Weights of a small class-conditioned image diffusion model.
Data: trained on larger renderings of crowded toy scenes, 11.0 epochs.
Rows from block 4, named by matrix and row number. Rows with one number belong to one attention dimension. Each number is 500 + 40 x the weight over its row's rms, rounded and kept within 0 to 999. All counts start at 0. Numbers have three digits each. After the name is the row's rms in percent of the matrix's.
# v: attention value (model.blocks.4.attn.v.weight, 160x160), inputs 80-159
# proj: attention output (model.blocks.4.attn.proj.weight, 160x160, transposed), outputs 80-159
v.48 088:482496525537527492472435437548538470439508518528437564553504451505502532466491591410502518479545475497570493489539526503484495486441569575480470468467516548506552514460432507451528450522485465482493485502523539514562524504516586518474544495
proj.48 096:506450535515494600471483422468423580536479520469507546552476500495534550414488423464496486550531450524464498507450508529488522487480426529493589428488451517527494469517466445477500545550575476488504518502511554449489469465524447540513478506
v.49 091:494528527544533534513481460553548471538541497447505529469521477502480487513571563502489523571537440496539449553507512399460480482500518491456543507458544516462482535533482446472479503469498573554465527501417469459561521467424437489529541434
proj.49 085:497501516572531500525486532443529455463513450531485488505445458503503497482525459506534528521545512527479457504514476354480493457473469555489439481491476505447509498516472489457453515572517465463549489448398507558452471562411489557443469484
v.50 081:524480455475474485539568493469540624481543431521479440571518491521538494525481573489443527517543492473509527495434583516485535543545507527510510523484600569544553491430518505476488464491548457530513524442429492479561445538439536530539517529
proj.50 085:521444487493526541523564491563482568520493430495533422567511471445500491492506484466538494477502475458455526424509554533489460424527443507498573548517427545446494517405518490459465466499518486518515540519477508519476453507465485543501463451
v.51 098:476493494463489486534593455516512546522511527449498565445512500475505534559513509484471467519535508520526490529467449557495430565508457464525433491446617416511467528450480443519471455490439474482485442592436531463549548482515516545451444512
proj.51 083:472474494539489430505512468465527504524519530576490446496510511410534531572493547487478512505491503456446437533524534492470531483535512496521543423559499496504518525480436518512499479450549527519474498402462499493494518495401461462432514475
v.52 101:523522510464535530508513468470581529469423515434490512481378482525517457458492451511514500497513546515503503508541461432517431511514540503466460478513458532575607535518470481532535513467524479546498486580531493550527575463474506476498491510
proj.52 105:442573487515500500513551519552506511526529473505569477518573552527558475509479564519517493507445522495498511482470588515489535607491455500489496460499556472447488460492473539468466549503491539534477542388455483480521464501427486516469541491
v.53 096:555592590494531429417442514476536506410525496485510524469566560465521507498570571495511484506507523453541493476501547513514514495565521524525493536426466552539474444454542429514531501403456487456482525539561478499481574493549458515489540471
proj.53 090:394599417484544593507487526607489533645509490486506522495519445447554459521545526489424524508491489499485494534506494481477534581498439433532503503556517537529559509438507526490406444457510526497502472571534521513520490482490478496568487524
v.54 102:479511415506528455564550517491542503626507486436543548490476470517478565543554501520563491545521518498512432565530437514493564525517480551469500472525452466457471500526454553481427508507520512488497497565431464499480490452506427465537563469
proj.54 097:460468532535508553464501486427467458409487502501483505541487496477497547533564522521494479483461546489515575462499537554458452495463564530475443488402509482470454469523465404471460519499470459492469504463481545525476523520472640478528424515
v.55 090:419512537549556511466458520518461554505529528548426467471540480512524483615540522488486494477557458504543554484408512518477547518440510482539531519546470468529581503505588558488536514566467489463446562464497488488476544499455465485427524460
proj.55 083:595468543557544459490424472571520493527514545453468550387452463492495473519540479439542531501520477447447602511563439483478424446414468459558537516492495514484478484574544494486565527534447458491529488492539488461481521488491476461460471503
v.56 091:425545487515469544507444435506492469482506463420519503460505463474422490445546567519501555498503454483527489451589454485514456492494454471469445493420461553535446546556495483519534521487467470465512465500512490477478541525497554490475446494
proj.56 088:541505496518507444449461437465495518500492497445508557538510501439529495520567422526465438522473425505465466556538516494547550452509577506494604432588537446441535485516489424534475491533505495499463476496516500527494464558512475536537512493
v.57 093:519499447478505460498496477537401540509460513508504518450550567518583475476492458553457489473468470533487551567452455481520487501510540478480593484537536468511498455494499600471535453487515579568559464520536498479464499460528474566536546481
proj.57 078:570482531473488590460497547478481475437480560469505492501493528521451474502487474541526546487483520507541550492479552474470566444551490423441329565440488543525449535431487492553521515467467510501465479549491545522499550539556553470545441506
v.58 096:502524488468497487564416495513482586436450530459527441509554503478526569533360526483458545475506471473506502477584486435489517514479496503527467491502489488463455481445474574473488505457477540471514497477471452533475517571467558594518530512
proj.58 086:539541540457482449497480512452511540556561496539509506490502476494537563508453497492464436528448461478458475462471467458432504496443499516524503501520576525477505559450419429484502463504544496500547531556462429533458426474475489386486489531
v.59 097:524538432454454469491503447489511409488443479546552473520555522547474475468479488433501509499503529573549519527555503456460532534585473471480489488520479499482576459434568560501464452481496528526523551541464476541456475514501528563508471467
proj.59 083:434541480447436538586499489490444478550534494537506546493457498523489535498493554487520456506442477493427521483475531471514500554596484537568482501471548500521465468539536467465454497482470456487519463483516399489478506529516523505481524480
v.60 092:451510533450498528466518422475487454434480461536503461453561527486518560456526577462488499537553489547469472523485527522487590471496458484460471527513603474459495515423487521467521567444508529500488557473445436470427488509501516518460491521
proj.60 100:558484539482409447504475503491514483587518513435505512490511487454404570464462463497521516482604498519531474440517545496497468466515475521397509523510494522498508513458428465536465574523523493530570462516488485471523484495413485490456467475
v.61 105:491474557552482540530588531515620492394544492497535536548471516497574437540502520414502560436480537602516500469550506535463472524448476536473535482564398532542566498492526477470501498509490473494535551528488519506460520544501494503459457488
proj.61 092:486488466550458430445553482468476497618457501534486573514507479566550487511504484446586481490423464569446438543491517540498529462507485496463449523452531513458517466530532526514498471516504497492413525477511551509470530463530512436554526499
v.62 096:529520441504469507522417430523382501573473539543466409447466525471644512532465453501500494576587505510516478508514466524478516504527515457496545445505531501485529473466467459566495536482501549590531488434447467446455443503448497531476520520
proj.62 084:586482491508437442508488511420528581433557602487488484440528472449518452496507467511533493478483458500536491478507529538559505451540443471562499525559453486501499496492501473497544474503496469485478499525512496536483563546449455536457497516
v.63 096:556511428483540457492510528507479442514461430580547536440528523464473570583500514503454566500477518463457481514451526521489507474543512493464424554534549522463536536476529478495482407501538516473527511501599484510539513488484450526436524452
proj.63 098:462524521420495538567533540497533494521489550499452500372540509538506521461444451555474425484485497502506509460510426518555500506611531487503594500447485522538477520443526575486485483504466530501492478506539526486485535521419511440487503458
v.64 086:490517475470507502430567541518469478407499492483514535507505503483531433511494578558502509486541478523518470517508477560502482489481491506546458472509592507454478564519507479508526473574517496515383470498479509460541472403505550488535424519
proj.64 087:538463512474522441573517490600531421594465486463483490525480509531504492455502447493549442500516534490496447556533466531521582497460514508467576514434386457453444529500502475563542451539424500468561545548496494526504560485550488515463585496
v.65 095:557500518488496548448545468497508519454532416553445476532493540499508511481480423529524449531459518508535528518481477522548533440528482507491506536520575526457449522494492412541480520575466469528448509461524514461465527464529502519539550503
proj.65 105:402509454460485397486534481524546571513539488471523471472474481457499522448536554475541554473473503465526448571504564504509521500510505571489492460516449451472486535516446509480504490546540504507598472502442514548520504448526578511456459527
v.66 095:488563418476437532514562546471613488534499497494457470448562484508526475486511463526512504501591474491520500502536408415473502488486545527492475507539485546501447501496412553470475528500545503557565486399510489518499514500504471465495538521
proj.66 102:505501491494416446521510488547497428511476509472496437462484509416518489545512454541417564486501493485500474549488522481522519498502500508469467525394481453552516464492398467534524468522589525482467446595494476469440540446505496528454512475
v.67 105:518564504432476503510523497562542474553529545480500504511481434575491479542517498509534498519548542584444502501524513431493495459498542494492485483644568471455443554512432564501513487515483494506479463491514451545451479493505402580503567488
proj.67 099:480559476474520503456474573510420503453504538520491524555516490541477511616459501433517513488536520520526501538510483475495468493480483452450473535423441575512564511504389485557549527493401466510506541518560496451518446434420546439464458552
v.68 100:435460396497489494532556513536503491512477479551500526518430474542529493458469489587537447512474505531507510556559540510488493480526513479560522549467543463519508452544445569499415473480500489495510497458489517558460498503515565475509479577
proj.68 107:587467541503465451541491483465464465469490480451517509568503511401447489537471543545506516495473505497464539460479456498469496562543529487534480625517404558551505515458483555553473458498464527497499517491475470428520535520456484538488547456
v.69 111:468465442498504477481458475462581420567450484474506482443470507563580534553503488511511490528465495531488468529559476540470480545496504533524474467504572456531484511486521453480465522496530529506492531504456539571523494441479597500485469497
proj.69 095:537449509553468486524468488525500461419545436483539490455522483509504477518489509521463499505401515496502505506475521549535524530529508558531527508494400568500444524501476526474459477508425485527506514422477439499490568491482430510476534482
v.70 104:444465565507522520583507422527542458526493431547483435499505501503509499494464548478518513477553520447518531486521495481503574515488520583559491509476451467399567522483467497466505454536552542524580492483526420571502496532492488539492530519
proj.70 115:486481551475439518451523497386560452455467506461514487512553527441544439549482408497490485463518520501461497475452525414537487546526452521531477568507495539522506459503454511534470477483498489508429510583509463498526486434514511506491453512
v.71 096:490550477533512508500500409557536538523487522568487453491460499452475535425471500526440549510443491477504505538450467491508485508483488493532479487453477519526563481481580448470540487455515529442504531420460515461535465493508484461477376554
proj.71 096:468443526500502488479530484513502523489471546484495509486525509523509469470460430410514480488424521438503498534515489521494531515480501453505513479552551491511440617437580497506505443451549473474488489572492452531465505519523499537491530435
v.72 095:556411541436513471489410560516548477466528524432501524558535493460517492519559501490495510498535538487499519433548456511524506527536431496520475523502505518426535501521577464484566532469527519543515526531459478473460476522454516621478535496
proj.72 093:590486504547533506528451480511506419452499469531559530543553547413431474547589512428496524507539526522443588488518528520570431471536552509526545478489424462458489503523564517497540493452464481515431464497495545511512523488509458511433520525
v.73 105:406507497482527480510434493490592508564535495480462527533468495486602492498522523519492519476510483505504546485499503471542532520508490479438561492492386544496510496495447453451504447551519437449565557511548482468508541474504442539531541502
proj.73 098:512522558480515519475443526536506463387518529504534583486532497502433502484530484525511510500521481457470494484492507464484450474520523506480510486512517494505502531455521552526504462483390475541466454381559482508407482506547559488479493472
v.74 094:443484479507514561456465499460491421455543480511535506499361508543568457524549461488508503449524496514535469474542492495519443499515500450513499474489544477486538575485445481541497539441493463529423456477442458518487510489556484468534495489
proj.74 097:498490459463482493476439521572517520554450460507568503514542494447462457541539636454463526491471508508542507487482572477508560504505518528548520510516462424515545493540477521478520455521508545482506463448471503519522498469571531567496469573
v.75 103:505466540535468523491452491447443576508460506572467446499487562507566523534479504472567525477505531496488459548513499522490548507504515475489506495539545535452453420456514473498520474504450506548487538495512470471502509464486487580566398501
proj.75 108:523507438518439419507436534490481461490493461471512438548485462489495507545457437504450459528455445547505462491465514589479423466485501484452537424468490491523547484476481484504540555508541585483534458570486575524472452511448466436568496507
v.76 104:506461527538468480491410495495522534484528508569496567515606555456461535512484534448501544510511469463494454484462497514500491490492455546512545515482426489482498531497447553531455504443485542478589480496551460488536463558494503537489565457
proj.76 104:526420496477480503546428544524477577494566557409499512462501487513553485566514558520490468495509539523470488462512515496479476522502516496463432458472558498549484532456435483497483551457473442507502546490509476486509464442459458483511503515
v.77 114:547566521466521528472564508473501456493501513483481424546543540495445477490578450516481504480501410464493492465526488523515386514507465524488464492443460496522469479434488535479410494515497464434541466563549500527495469535511494471450552478
proj.77 114:501558544538556513496559494474501446450478539547551455554449467444505491403589532483479486476530481517526580518519487533442605554504509480475505435575521510520442511414514532522425434505469525527501496446485517424472507489436524508482482456
v.78 097:438447503453527443490468453515506455491447506530531548525489478482490430456500507495515450482520490494489522544507500508469517483476453567447429533534478535461378516553422407501429458457488541475479480436528512574465386572562455563493495531
proj.78 101:561466543497534530494490463444496402588490462482468488502595502505484441470481495548520583509521494542528533519523490533502506591483507517467541556441511517496530504486408536560475446436507475510497497518562419439516439432457567495528572540
v.79 103:495599527476525538458512474519548481542430513543498421521549437514483455476481459477520471542487550508539565457437507454520456530510507527412495534523521498547501403504475542481479462487496527488518524540551518483402456512519461419464489498
proj.79 108:457478447513477461467499498477484478446537520504489467483470473456466419537543497468493592503471490474448471540587506489567516461517489433456531570431422503499539512518440458488478523510513535541561489471534464538518450455486560583474531506
v.80 098:478525424516479564514561430483479505535521475455465582499545575466511525529528535434502521507470520475487449529493462539546479545447478497469526486474448437398470513514526507540577548548476504505527543468524489438541445454492461473462437552
proj.80 092:602526506534492450512512451511534499476505507479493530465458493508458478486517447468513451523446455505449483519531507456471463465470512474421545573576542509515508509558539493466574484507503489526438487515512519476434456530584614518444547499
v.81 093:504463520460517557471448524520488501407467492512521522501438516493489478484542514578505517575453493505539457507484502506528560550525554528563526533577518391440521497396435472509509506544460477386539535521465555465527450538474485450493462506
proj.81 094:521517483439453513543495536525520522572526448456516554481481497545441518453507522540549499505456537526495444536471525483545482488593547457538461495413488490538501492398485547522466523490462555494523492472510397551486458517499492415479474478
v.82 093:562455538515480525558489515506487535500449542518490492480470528523482490473499451516484467529487482484472542544418432516496479498582538469458468499448500488493460481427559465472548477470509510498486499530548465439504459487489477504452507525
proj.82 091:452471484553470514504440506438469516496495502480549514460535503515562432479572512470505566517444501506549526441513508495515517477534428546440436549529561542422458566475482517446493488447550600537484469443532504550465447564512539473517516482
v.83 093:442482476467481511445645500532544553483496484528482508450482485530502469506479505483525560462477525477434453534517545498478443452506397487431547429577474517532544450457396485460508489450442535468500489465485486524487444455510569534510479517
proj.83 088:568447509480509451482549508452525537443459508499452485529524515512451508477475488468501530534543483563595464503569430512491503511502594495454459434503511459479452421447426539553499528529500444499492502586512544557502443550491512487478475447
v.84 092:425432427553518528507541440442529508532543543522543514468434475456568553498503532410516493577471512471521493503528481554478528512468469499461509523410465489470564445471477547504502464523497495505537548608432487455484520473546543407499431515
proj.84 091:559460519515522363510507472522478486432495540471479484493525490479521489561448509427441485494494491495545487450486462531490438495486510456470489519641429516523538554455537548552497482463437509501458450431459508468496543485438522513508547530
v.85 091:545472519506523476520539500519511544452522481503473534458645470470461475531455486546434533476547507476502517504513471474490491472549490433458495495451428499485516457472463544509527499496450592478515527521547445457556477482519497400446463505
proj.85 090:449426405565595505472561484494558501586494504525458550476431485460485515502427526538388431558586500490513474442510508512499577570498479528516457505511571509482512408432477475491501467512511513509460453505510462557463415499478474556468458504
v.86 099:523572592520527466498458573565475519419554558542502462563521505543488482448429460525472489398486476490446547493288486503487526495464496535556468520450552504497416516522435462559515551442511492463487487445470500525499500527486464523534499541
proj.86 094:540531450523549470479469488453483551595467603506463491510497467514467512455466485531556489478569540505563528501637489488440550552460497522570529491550450565564540605530479525509525512488499508491487440544497453450557537504470522449495505542
v.87 100:434482492503533555530363559496494539435494494509465549463489511499508499448573469479457453449422501502450497471435632495574495450506485499495457455501554450474497500489465501460420490529503495562449494528507494533471540526421522500424496463
proj.87 099:502521479495508443489430538543455525522547431456519511455514472515486489431484527460548565477488526441551440536497456521532496532503558525455550460525462521568541503497438573480478517505511426502543471415499489479550514470375393463479539497
v.88 100:499456463526502450511437445566575518435571505484494448394456482540533515552519509586500420522427522547539469548546477454528500466522515480478518486493451506371485459505496579473553507545471553498537520565467554501562501522482512511573457526
proj.88 095:461502526485497540507435488491462529609459509480502489385492543534529448604472461530548601494449478535426494469483461459491507498502475535425445415408500499538520492525481520457529471515453488541531450502529471541461516442441515426448517495
v.89 092:439460486496486427521462513546520489402503490527510472491590426485507455489531573483512509448543474546604520493473449467505484576521506486495429494518473511571496523497421518519536520492465490483479474493499511530449493448488431415437523546
proj.89 093:525520547374508584503457508552447480535503512506506558586417528485499537517509462428551467476580475472449505446520552533562425471526565488483554507503535539523521528467459463506512506473522525488445478470455514504542466499410462512501495480
v.90 086:520454563577526525466496516517432509438493450492497573471510513475458536522564445498451466488437434526549496508491527440489475498448508474458515531580491481511414476557432509486567531482549492456510456490477518514564509519519581496514518491
proj.90 087:492456439511523424552506516506528464576524508489528568507411496518515520518495529529509507546531516523466410507495480502432494518459526463480467506400509490515541462503511556525536490482458525504499540535576544475510547460424490445489482475
v.91 101:477456518475530479475466546507460547510452519477533509527526476495464455487407489520501516503431503472450511514558512513517549532477484541535443471444563481473405519505535489476493464500497495423524545478534459485531521546416443468533514480
proj.91 095:531531484483516485443488516476451515487509526449473514519533489509490486463456433557453509510528535492556481487421477563522530534519517531433541521533457457475555557495550526476522459504494445506521543548489489461472534498513561525488472435
v.92 091:538510615443490389526644522448509497493506522455470518472446507496536495426410446487512545463486486476533538491532550513491466546516496549442531553544549483503524467512535480506496466458517518523389484535523463464420514523499583471512474543
proj.92 096:483485483438465560541574489547524525519438520520548492476496521516473479444429548477517500450547500488517523459493422537483603476573555468428457521433473479539486452543543479498488461515541485505590416487486502479528566534562443475475534485
v.93 092:532496526433542429558481464547461480466529488549504535529473458512461442478477428427560462489426556466564448511488476457453533545456529498503493541542507520532532442484498519508547543507468581482465465503522469524505501523492500478500512444
proj.93 091:540448525458544530489516495501482461507510535423530532598523501513574468499513544496507506478362487496422459461555534431509472481407483487507497592481499427551465474501500489503527502515479535503514492463544479506444470507488487506476520503
v.94 102:507415461525525520488451519490466525552491513503448499504454523455501497500558443458491455512503488530502531499473556468546490528542526458486474539533506531575531497475475499512498465538506501420470562508470479463463460532510610595473468479
proj.94 094:513550536562511463467490494461464560436432514557496535486467502517423498536553541526417525492553476495462507491479485557501472552561488459453565499426501517515519459494508461534501529441501468504466452497545501490540497518501429513401539484
v.95 094:549449585511473524513399432497493500502490442536480515497533496481558522568484446475485517539544497553519479456515455486523442472483461507493460533496518493536463487485459475574521529507545559543526497520491462545492520533545458468430445536
proj.95 098:465482414526543517491451421529425435536495478495499486505517503486459514500498551540419492490582473498483478552468578513481462534443508501440514502615549457485466501501445549482489489488437480507514528479464449504518537504458449502462517517
v.96 118:544513372470495519515478479487472520472457529423486439552556451512506487425533538575513514558590471539549513537530547478474467476481519493536505493480535546440417538529487455505502563444520410543488523511466462524443536520480511453530475513
proj.96 131:469506503449469472494513537542575519488503512479519482553575511539584434493539459518455483504485507485519474479559465485533488516467483478514565471489465455522496543487481488541493466487395567520459506492508478512505586488412507478564549478
v.97 128:571493542542548486501430615530447498503571483461485428551456492526464489473580589494475473459502472470502529456474589490467505459530522506464492506476511518451445462467495529499486427545494497494487536396440456570501475522501429531505516477
proj.97 126:534459471440542478529506503525488519532479519515495512538541510527512338502507475515490485487506467477491526490539492499542371522502559535499522506488534493499514518487524517537458545564489511511475520560520490487489472477497552496505515516
v.98 116:476453542505476460511514500525517525505538443419560475529497510527421449536508497456488543431515463457483500475532504495488548577561488488499483456528474513518403444548483525563616470574532522467510493461424527508545450455488441543590530523
proj.98 138:537521480540493422476446494549548515479469431500512525543463500509549445524528498479535461499523505475479448468499490532492447513535538526477500540515475451521474524460486506535527514582427492498518529501512472541463476528518529497490513495
v.99 104:436496456531493507535568522564400473518564484488424493452445537499510501476501456408497472490490563458496476501459551435518432426466474493552572460576584507543521463485487471505496464530456517528521498422511438507527447460486564499533509513
proj.99 120:524533542540416539526517506442570471542501495512515578542444484386510549497530528521476482502457477433498512455490489541520447507524471490497491481467517437504535463480497520538481444383534495482497478495449447481480503579472504565556522500
v.100 123:484528466457516487487442452434450489525502464567506489587493477492521466470498493541525443497490511497561472520554490443434473502521461505411458530479541522510471502523474547517507453545549576529579552464495486490506525441573543614442469458
proj.100 139:461550511441489524509495498487552499530503498469500433556508527471483577555457521468484512525505560535502498499472509412482523508485511535501460512476414469419464481542527501505557535543483446508463474490449550503501590500616459474410518496
v.101 132:523549597515449559452577485494529493537381534528466514494470496523577521528403538472522487535471569528520491491519463448536438493509523562536485470484496538460434533548491536520457512367498513521525489520516510534457543546488547443469523507
proj.101 125:536460508563396476501485510542426523569516590486526596524528521467468470562399530494510482480540575477494479532506498430486536455513611547487510532488550566569546506483494518538523467410519485484500546507481527492535482489452486507489509459
v.102 120:490405571458497523460495574498524480482491513532509513568473497508565474470492556462505486539447523464512496483505497532457450541451501463517559499531540522554543588462546468384440476547485426521478514524476639460474470477464469467524492459
proj.102 134:482399447526485507518501498524457509452559554517544506463470524531496362451497484496485491484495511496513583477471486471477509470518456524524435523527500555483501600467520545473499553501509490509454512515398510499545576528477530430501469522
v.103 125:443524525442485526511505431477456452515546467529510491522518537461438534461556538470474474594462462477547480530542491510496468434512477529479517458508514474519553485473546498523521521484452519518542532477505492466499511473490433509525478525
proj.103 130:474487443447524511513538501472557462472554588543490485407491520535556592446544521494489519501483536462469503503497517476449569543483480526481509515435534488403474503487493490503490472448523544501487467450452400554516475556528531405495528532
v.104 115:472572513548514508475413481503513455443515478513480505480484483539552517477497489522453532521539525511476501509504468541538479538537456486544496390492479515556510533460494500600436543464535419520429523496486519541564519418453543559534576490
proj.104 127:547479479478512475500487469508552464529431459487473550502543497548425516482544426460531498490498477470496520469510499532504567454469517415512474561495523478527577494522478523521460514361555560490546532537517520495505508502462545543592503508
v.105 123:500521446495548480451524539523497480505367475494530484528451450444513502521491597530481499530446531489510418535520516515525500535489493478507512457471512478487489537532461534427413448503543417445562551507463517521544503466496531418485582551
proj.105 126:512541531571554493527493499450511555500494527472501398588548517510454508529497510526527519494532549473501476501514507441502518492568468508467518489497507482545513545614501497491438493549491506503447432453524522506510505552533528550503386518
v.106 131:491498495427475523473410468537468541536479522519494506485540476501470487458466568525541430498548478523471478467436641486463518500541490428566452511462538567518499434498493500484527498518440462506531521489534448517527528524492511466440517607
proj.106 139:516454449571431449499504534470499507484537460478488547477480491542450450502453506504517553494495502576492480521525494500501428604509450465539457526573576508515530497526532510520496501475547554516517540476573515505464525435537531488570459509
v.107 135:548503525504522514541630458475530488505448497556520514536607509480542422585599537484485536483485541493500503473529508487528504509445477498481502493513508533445487526459524418528588494478538464463549499485498525479478510546505501485482456538
proj.107 115:526497471423451536481567455561560486481509479491478504495533507533505467471515492449489430536478541511491518463499514439500619425512485518531546526481510500504529483466506545510520510553480507535541513485560462477505491452573516397502500494
v.108 116:494545477544468507533545548521455504517577545516492521535543437446508590564414437431493448454596491453475555538445454473516485427498483529438475502514542534362470528527413412536492473496528520496472467528528509525521441506498609496542463461
proj.108 117:469550532509515466491550491533552449508488452515476546508501506452539517458457452483514583486522491417518442493527474451500470487541494485484474450569476480506499498528479461517511461478505481490472514479431452508448486509419427541521539519
v.109 099:502502464481498464440524459439458509513520488547481479549491514453612525586540455496501519502496510429486426536457544490472471465554451422505507457501523448441462492419473423538508450497518505524534448542465444508504552452424555482449468497
proj.109 106:512521549522597494454545507558535468475502518495511637556502492504492504470451427523507538523495444517497490522500487402528489426469531486508489546504543507482531536452566544518494487384551539495486528495475481508538488477466463518528549513
v.110 116:534449519556507493593398487522527593511490465558542589522458465443555531525499459522502512522478455549445487500516552463466440460561467530527517525538496558571465480531484445467483501530463469485572525523537488458472464447487474415473557567
proj.110 119:487483544501458525418445499466564481414545484491479490501482502479497593517506602490450494512468508580497494471478477411459509490470542526504455604458506439478514571531514468427481492544520521514515493457517482494509540538528507555584392491
v.111 106:545451506478524505433518447574499418531514523498539488486566538452512539470579575405476516511550512505492456493489441527510417508525529552484478524484553416399537509488510497505469502514490495502511495503441463466546440565474451539542443530
proj.111 109:458482528526566424520542473509495510505510518519506516489529498487522414459543536529460463527481469560466511504513505526487555507514542523500462507498439542469493493538488491489492481495502555489494434529563513508503491434526511415519484525
v.112 097:461430578482506469476485478552555482465500509481501525494535437473505515438478541571515484516453499465472485511537484556547520573524500492493470488457482465530436440534466456465536531467552431470558547469446530578509555452458497496477513445
proj.112 099:503490509449502492468474475545498471500469522479477568469446531471447510421504434530515462506550502487590486532453491525529471492543493534524483551610483512510555441536476514520506474468478518495473467530450545430507476495546490442543525455
v.113 090:533502521425536483494457468563471535577440520518521511524533490506541473482538551442532517455475573481425464482499430489499533428479539532597441463507455462432501439445436477441450539479475511569486545575493519486522495553519456411511474452
proj.113 091:504515513439527487458472507510536510422503544449519521520399488539473495516502479442513517484496486470513461475483531498517460525486520470566543434483531497500533523462434458511531510539554530476553512424506418500479499494443579622526503493
v.114 093:520446559515502494473453539512532472556451484486424505556462587517497507481515562451479469463490479452490517478475474541417467494446517568532455514467527529509512537467441498501507473548464453492615512536508483461519465517484511398483472481
proj.114 102:474485479554567525483500525442495477474452485544511551517470458471478501522519420498592516479467515482536479529436519571468498503499488505489513483575534596573544505440391541549462510474521503458417504474484412500560487488494477583477514490
v.115 093:493523488529540527497456530606563509525476535509440529531518483502530463477555513486525437519430490550455460526451499474540431468473509490553488532429485548500517425438506508483458505502557438483464549442459496564466459446507568571418502521
proj.115 101:501490526512532495413442534479534484464510567429489539531550518478508528483581535429542495490454570544470480492542519487476575540501505544595509516530511423482512528510492478495517552501521490528553492505507482449451525500528452436456504545
v.116 105:472470489505474576527584470514494500599494527469531450522444412511514474514534473491463590468590522488471496459521446462540481542492559457491476488450523496550522526491475559441567521442462518503483481521459474480494504534515442435486461452
proj.116 102:540481524527539449486550449477535486465549499498501485434508505516486506564519524482545406509512523461533503436469545529515439490510505536521506485477462523459469500500476462492515548558508509477534468458497586519532456425526502545467492517
v.117 090:584515463456547576482428517505500498533545517470540543481456417497470492506556471521493538538452468472490443424529494534482570469452516514482498510498522482461513555518527506489508526478541522434344521531520536489505498492557523474506489479
proj.117 095:519497488520505432499473486544535489490477539574505559444522501554505524528538551549468442500495486529499534549437500504495448566440537482473537497465514484480511497553509514502551463478446503481576556483470466493476479487517518553542563449
v.118 100:510500552500515465484474536483553524524462489459475482502519531474534487442422422532568484467498514477497463482498494424429496499504522563486451510445501529423556497477569501421528476524528453521479480508498506564431474523424478518522538480
proj.118 103:563591495525544480537482544500526522523473491503530480566446493513556404450469573493479556496519486398502497498522465449474534425487518478502525467590462537474483528562563529538511521562521533495480482459515578506484477528489490499446448496
v.119 100:466462509480512550553466424495505432485525501431490501510592498476514514488479522544516546482452503511526502538520394524493509477513500561479482527457500460497544558477564497461514476507528524493493475491443453458480470507535450556515461410
proj.119 098:545457499528469478423473430503550436558519444536504434566473516429485568445463551547512498475524531489447450453514517513548488551481452517509455514595526455538555527564531458525536500500435529465498523503487516491482480549453501547542511506
v.120 088:554490479564510437505468540488496419508484504488528495525578448501508535522515519482527447520488458432501486491454542538486493559449478442439571504413546568498487410576544493378433519459488473510540521461517496455519504550437432498454541535
proj.120 095:506546542468554521530498552486561476476476503493518548545442489409482515559488486504508491505507529524524459431500481489556588458412511487420469430584445512549461462581535469466469478496480529500528480529542475554475500457449601515473496471
v.121 092:544500476414497461516530519517469484525455524477517472519481471498390453470516486602513510438528497500499507456475495467507528537461502519508464545448541543486503499463560508515475489501412474504389495590530520582503491488486512548446581465
proj.121 088:545435510459512484466514508457513546525522595478441494548520493519587470516599592557464449463508485495504479553541506484507402510417495508529483486504490517520506499539557429554477514470525484498545484420513494503456535502484498547466478575
v.122 093:500533478498475512536304487508517513496464567470514537475473580487520497480553471540515492516420492446442500600458461500456541483504504478480479533573499452481468486490454458526494520526476534499526549509540487456474481416547562521505518505
proj.122 093:454561465481491499379403480570528537485575594442565527499549540516495491513491471490579439505440527491566464482511561520543488485446487474481540507466529515499481476485546468443536513477533509491480472452499509527486463471467450480569477493
v.123 099:456496480542516498478516593499512521486521434508510571461475482483473488491463435451480571482451471518442476472596531469511531471502610445527455541499473443481516484501486569420508493456551525469591510499453509501472488465526551511476524492
proj.123 096:457418500553566536504521515481512508506468437517506531430480499436550467432488542511502441514435513473610498440444466499468476433505452522537479446532509578442505536526532565511481472484471470497458547514467550459498452494487436484456549508
v.124 100:476530587506520440522591493468531466506486474488609538466619503521479536470505464445532465494510453517442511519400533403524493560514491473449458488416485541470522541481489521476439477593540514496440543494481462509514488465432533507528464518
proj.124 095:489531454543506547515627466485509447457492495477488499456477514499456535445499574434445528464548514485560470459564545484492558483533468484511493508564456536496521455544488461486480531516455460509519470500504497536536488581512476549515495478
v.125 105:488465455498477489524448505492447491456480542478481502547557567514498470484547482444412477547445488526506531516435481504538518483503513499438491538514519508485536467532510558530573507495499500518473487434459552515510487489530476476484465455
proj.125 095:468466523491478476499496550496489413578498492477560482560428520486488554476523580510582582496481518511493525430512499521532488530476525471429444586526495468581528488544503482529529521471475465525559556596506477542478504528519468533503482525
v.126 103:465554467483493503487496523525469488577468489498503566475452479538528436516496512519506549553492527529491525510559553468541456459527535502471573487596447506476439483481624531488504457531433467530523448653486480495449488537542568442493425461
proj.126 100:540439510529537503446539478514474512438563521547567543403547519518479457494524548470493444502555481534523533457474478493490496546521498485490455516462509479505557499514645523456534506496534522522466532421515506529528478481519450537527560532
v.127 091:579477501481459524531517478521490477524403527506545514530455516502526544458498469468520492519469549418518479495428508513535471521523458508507409537515521557418467501480543452490540425495511452510503517513550527504539522496531507504498603551
proj.127 096:453500467484468520544521477501496461487617560446527493484544488499536559540552518491556468531424461470469517485565509537560590514441513499503536565452481502521483569476513534437545528558512496496534491508532609487491499489468460478576485455